config = dict(
    model='audio frame classifier',
    dataset='Morse code for random letters and digits, with fading, noise and interfering tones',
    train_examples=26041,
    gain_aug_db=10,
    time_shift_ms=100,
    n_mels=40,
    hop_length=160,
    input='mfcc',
    spec_augment=False,
    win_length=400,
    num_classes=37,
    output_stride=4,
    arch='quartznet',
    norm='batchnorm',
    activation='gelu',
    depths=[6, 6, 6],
    kernel_size=11,
    stem='single',
    widths=[128, 128, 128],
    init='torch_default',
    residual_init='none',
    optimizer='adamw',
    lr=0.0017,
    beta1=0.9,
    beta2=0.98,
    eps=1e-06,
    grad_clip=1.0,
    adaptive_grad_clip=0.1,
    magnitude_pruning=0.7,
    steps=18400,
    batch_size=64,
    epochs=45.2,
    lr_schedule='wsd',
    decay_fraction=0.2,
    final_lr_fraction=0,
    warmup_steps=920,
    weight_decay=0.04,
)
Rows from block 5 of a small audio frame classifier, named by matrix and row number. Rows with one number belong to one channel. Each number is 128 + 24 x the weight over its row's rms, rounded and kept within 0 to 255. All counts start at 0.
After each channel's rows are labels from the 100 clips, of 14976, where the channel reaches its highest value: "responds to" is what is common among them; "lies over" is the class under the peak. Only what is clearly more common there than usual is listed. The data: Morse code for random letters and digits, with fading, noise and interfering tones.
# convs1: first pointwise conv (model.blocks.5.convs.1.weight, 128x128x1), inputs 0-127
# convs3: second pointwise conv (model.blocks.5.convs.3.weight, 128x128x1, transposed), outputs 0-127

convs1.83 [168 128 128  96 128 119 140 128  92 128 106 128 128 128 128  92 181 128 128 128 128  77 128 128 128 114 128 128 174 128 128 128 128  92 128 128 128 128 128  48 128 128 128 128 128 128 128 128 128  70  69 128 128 128 169 128 128 128 128  74 128 128 128 128 128 128 128 128 128 128 128 128 187 173 178 128 128 128 128 128 108 128 128 187 128 128 119 128 201 128 128 128 173 128 128 128 128 128 128 141 184 128 128 128 116 128 128  81 128 128 128 128 128 128 128 128 128 128 201 128 128  86 172 128 128 204 128 161]
convs3.83 [128 128 128 128 114 103 144 128  79 128 120 128 166 128 128  98 128 128 128 128 128 128 128 159 128  79 128 128 190 157 128 107 128 128 128  89 128 128 128 197 128 128 128 106 125  95 183 128 128 128 128 128 163 137 128 110 128 128 128 120 104  97 128 174 128 156 128 128 128 128 128 128 128 128 128 166 128 128 200 151 173 103 128 193 128 128  92 128 128  91 179 128 128 128 134 128 128 128  67 128 128 128 128 128 128 128 128 157 128 128 207 128 128 128 128  82 100 128 128 128 128 128 128 128 128 128 222 150]
responds to: mains hum; speed: fast
lies over: gap

convs1.12 [125 128 128 101 128  86 128 128 116 136 128 128 128 128 128 128 128 156 128 128 128 128 128 128 128 128 128 128 185  72 128 128  62 106 128 141 128 128 128 128 128 128 128 128 128 128  83 128  76 128 128 128 128 128 128 128 128 179 128 128   0 128 128 128 128 128 128 128 126 128 128 128 128 128 128 128 169 128 181 128 128 128 131 169 128 154 128 128 134 128 128 128 128 128 128 128  89 204 128  77 128  75 128 128  66 128 128 128 128 128 128 128 128  79 128 128 128 128 128 128 128 188 128 128 128 168 128  78]
convs3.12 [128 128 150 128 128 128 128 128 128 128 128 128 128 128 128 128 128 128 128 116 128 128 128 128 128 128 128 128   7 128 128 128 128 128 187 128 128 128 128 128 128 128 128 128 128 148 216 190 128 128 128 128 153 128 128 128 128 128 128 128 150 128 128  55 128 175 144  99 128 128 128 128 128 128 128 125 128 128 172 128 128 128 128 128   0 128 170 128 128 128  93 128 128 128 128 128 175 128 128 128 164 128 128 128 128  73 128 128 128 128 128 128 128 128 128 128  85 128 128 128 128 167 128 128 128 128 114 128]
responds to: the character "e"
lies over: gap

convs1.25 [128 128 150  99  82 128 143 103 128 128 128 128 128 128 128 128 154 128 128 128 102 111 128 128 128 128 128 128 128 128 128 128 128 128 186 128 128  75 128  88 128 128 128 128 190 128 101  65 128 121 128 128  68  90 168 128 175 128 128 128 155 128 128 128 128 128 128 128 128  94 128 177 128  91 151 128 155 128  75 128 128  56  79 135 128 128 128 128 128 128 128 128 179  90 128 174 104 128 128  73  76 128 141 128  96 128 132 128 128 128 190 128 128 128 128 154 128 128  65 128  93 155 128 128 105 152 128 128]
convs3.25 [ 80 128 186 128 128 128 128 128 170 128 128 128 128 128 128 111 128 128  74 128 187 128 128 128 128 128 128 105 128 128 128 181 128 148 128 128 128 103 128 181 128 128 128 128 128 128 193 128 128 128 128 128 143 185 128 128 133 162 175 128  92 128 128 128 128 128 128 188 128 128 128 128  63 128 151 128 128 128 128 128 152 128  95  55  49 128  65 128 128 128 128 128 128 128 128 128 151 173 128 120 128 128 128 128 128 197 160  94 128 128 128 148 128 156 128 128 128 128 161 128 128 176 128 128 143 128 141 128]
responds to: mains hum
lies over: gap

convs1.67 [128 128 112  96 128 128 128 170 128 128 128 128 128 128 128 128 179 128 155 128 128  74 128 128 189 128 128 128 103 128 128 128 146 176 210 128 128 147 128 161 128  56 128 138 189 177 128 154 135 153 128 128 128 128 146  74 128 128 128 128 128 163 128  97 128 158 128 128 128 128 159 128 128 128  81 158 128 189 128 128 128 128 128 220 128 128 128 164 141 126 128 100 128 128 128 128 154 128 128 128 128 128 166  80 128 154 126 128 128 128 128 145 128 116 128 128 110 128 128 128 128  87 128 175 128 128 128 176]
convs3.67 [128 128 128 128 128 148  63  90 128 128 128 128 128 120 128 219 107  97 128 128  87 118 128 128 128 112 128 128 128 128 128  99 155 128 128 180 176 128 128 128 128 128 128 171 128 227  68 128 128  88  92 128 128 128 128 128 128 128 128 128 149 128 128 128  99 128 128 128 128 128 159 128 128 128 128 128 158 229 128 128 128 128 128 128 159 128 128 128 173 128  86 143 117 128 128 128 110  82 128 128 128 128 128 128 128 128 188  95 106 128  97 128 128 128 128 128 128 128 128 128 128 128  83 128 128 128 177 128]
responds to: speed: fast; mains hum
lies over: gap

convs1.51 [128  64  66 128 128 128 128 128 128 128 128 128 128  88 159 128 128 128 150 128 128 128 162 128  71 128 128 196 128  75 128 128 128 128 128 128 128 161 128 188 128 128 164 149 128 128 128 128 128 155 128 128 128 128 127 128 128 107 128 128 128 128 128 139 128 160 128 198 171 128  87 102 128 146 128 128 162 128 104 128 128 128 128 128 128 194 128 128  73 128 128 128 128  95 128  28 150 199 128 128 128  83 128  85 128 128 128 183 128 128 128 128 128 132 128 143 128 128 128 128 128 128 128 128 128 128 128 128]
convs3.51 [ 86 128 128 128 184 128 128 128 195 120 128 128 128 128 128  92 128 128 128 128 128 128 128  88  81 124 128 128 128 189  96 128  92  55 105 128 128 128 128 111 128 128 128 128 128  89 169 128 128 128 128 128 128  73 128 128 128  90 128 128  85 128  72 128 128 142 128 128 111 128 118 128 128 128  73 128 128 128 128 128 128 128 128 128 128 109 128 128 128  78 119 128 128  81 128 157 186 133 128 128 128 128  73  83 128 128 128 128  54 128 128 128 128  97 157 128  66 128 128 128 110 128 179 128 158 128  88 125]
responds to: the character "e"; first character: e
lies over: gap

convs1.126 [112 128 128 128 104 128 128  66 166 128 128 128 128 128  74  59  89 143 150 128 166 128 128 128 128 128 128 128 128  98 128 128 105 111 206 128 160  68 145 128 150 149 128 128 128 128 128 136 128  84 128 128 128 128 128 128 128 128 128 128 181 110 128 128 128 128 128 128 128 128 128  90 108 128 128 128 128 128 128 128 190  91 128 109 128 128 128 128 128  79 128  81 128 128  93 128 203 128 190 128 196 128 128 128 128 128 128 128 128 184 128 128  90  80 125 128 148 128 128 128 128 128 168 128 149 128 155 128]
convs3.126 [ 71 101 128 128 128 128 128  79 128 166  84 128 128 128 128 128 128 105 128  93 113  93 128 128 128 128 128  69 128 148 131 128  99 128 128 158 128 165 128 128 128 174  83 128 128 128 128 128 160 128 128 128 128 167 128 128 128  73 130 196 155 128 128 128 128  71 128 128 128 145 128  71 128 145 128 128 128 128 128 128 128 128 128 100 128 145 128  54 191 128 128  89 123 153 128 128 128 128 128 103 128 128  61 128 128  56 128 128 128 128  94 128 128 128 128 128 128 128 128  99 128  87  87 128 128 128 160 174]
responds to: the character "e"
lies over: gap

convs1.72 [128 128 128 115 128 128 128 128 128 128 128 183 176 128  78 128 128 166 109 128 107 161 158 128 128 128 128 128 128 128 138 104 201 128 128  63 166 128 128 123 128 182 128  93 151  79 128 128 128 128 200 173 128 128 128 128 128 128 128  87 128 128  90  88  97 128 128 128 128 128 128 128 128 128 128 128  32  54  82 128 128 128 128 128 128 128 128  75 128 128 128 128 128 179 128 134 128 203 138 128 128 128 128 128 145 128 128 128 128 128 128 128 128 128 128 150 128 142 128 128 137 155 128 128 128 128 128 128]
convs3.72 [148 128 128  76 128 145 128 128 128 128 128 193 150  96  90 128  56 155 128 128 128 128 128 128 128 128 174 177 134 128 226 128 128 183 128 139 143 128 128 189 128 128 137 128  89 128 128  79 128 128 128 128 139 155 150 128 128 128 128 128 156 163 128 128 128 128 128 128 169 128 158 128 128  91 128 135 128 128 128 128 128 128 128 128 128 128 128 107  85 128 149  87 128 128 128 128 128 128 128 128  86 175 128 148 128 167 207 128 128 128 161 128 128 171 163 128  81 128 128 128 128 128 170 128 128 128 128 128]
responds to: mains hum
lies over: gap

convs1.41 [128 128 150 128 128 201 128 128  91 128 132 128 128 128 128  87 128 128  95 128 149 128 128 128 128 128 128 128 128 128 128 128 128 153 128 128 128 128 128 120  97  74 110  11 128 128 128 128 128 128  93 128  82  76 128 118 128 128 128  71 209 128 128 128 128 128 128 128 128 128 128 128  81 128 128 128 128 100 128 128 128 191 128 162 128 128 128 128 128  73 166 128 128 128 128 128 216 128 139 128 128 128 128 128 128 128 126 128 128 128 128 128 128 128 128 128 128 128  62 128  72  99 128 128 137 128 128 128]
convs3.41 [128 128 128 128 128 167  55 128 128 128 128 128 102 128 128 128 128 186  90 128 128 128 128 128 128 128 128 128 128 128 128 128 150 128 128 128 128 128 128  65 128  81 128 128 151 128 128 128 128 128 128 170 128 128  84 128 128 128 128 219 128 128 128 128 128 166 128 128 128 128 128 128 128 128 128 128 128 128 128 128 178  74 128 128 128 128  31 128 128 197 128 128 128 128 128 128 128  93 157 128 128 128 128 128 173  74 128 128 128 128 128 128 128 128 128 206 128 128 128 128 128  89 128 128 128 128  47 128]
responds to: speed: fast; mains hum
lies over: gap

convs1.79 [128 128 128  75 128 199 128 165 128 128 128 128 128 128 114 128 128 143  74 176 128 128 176  93 117 128 128 128 128 185 128 128 128  97 128 128 199 128 128  60 128 128 128 128 128 128 128 170 160 128 128 128 128 128 105 109 128  90 128 128 128 128  87  75 109 128 128  65 128 128 128 128 128 128  96 128  68 128 111 102 128 128 128 175 128 128 128 128 128 128 128 128 128 128 128 128 128 128 181 128 128 128 128 128 201 128 128 128 128 128 128 205 128 128 141 128 128 128 172 186 128 128 128 128 128 128 128 128]
convs3.79 [128 128 128 128 128 128 154 128 128 128 189 128 128 128 128 194 128 128 128  97 128 135 128 128 128 128 128 128  90 128 128 128 128 128 128 128 132  78 128  53 128 128 128 167 101 128 128 128 128 128 128  84 128 186 128 128 128 128 128 128 128 128 128 167 130  93 128 128 128 187 128 128 128 128 128 128 218 181 103 128 128 128 128 128 147 128 166 128 128 124 160 128  79 128 197 128 160 128 128 128 128 128 209  89 116  63 128 128 128 104 128 128 128 128 128 128 128 128 144 128 128 128 128 145 128 193 128 128]
responds to: mains hum
lies over: gap

convs1.101 [128 128 128 128 128 128 128 128  72 128 166 128 128 128 128 151 128 128 128 128  76 128 128 128 128 128 128 128 128 128 168 128 128 128 128 128 128 128 128  80 128 128 152  78 128 190 128 107 128 128 128 128 101 128 128 128 128 128 128 128 105 114 168 128 128 116 128  99 175 128 128 153 128 128 128 128 128  46 128 128 128 128 128 128 128  89 108 128 128 128 128 128 128 128 207 128 128 128 128  72 190 123 170 128 128 128 128 143 128 182 128 128 128 128  91 128  89 128  22 128 128 128 128 128 149 128 128  49]
convs3.101 [128 128 128 153 128 128 128 128 128 128 128 128 128 128 128  53 128 128 128 128 128 128 221 128 128 128 128 128  53 128 128 128 128 128 128 128 128 128 128 170 128  80 128 128 128 187 158 128 128  72 128 128 128 101 128 128  72 162 128 128 128 145 128 128 128 128  56 128 117 128 128 128 201 128 128 128 128 161 128 128 128 128 101 170 128 171 128 128 104 128 174 128 128 128 128 128 128 128 128 128 128 128 128  42 128 177 128 128 114 128 128 128 125 128 128 128 128 128 128 128 128 128  91  58 147 128 154 128]
responds to: mains hum
lies over: gap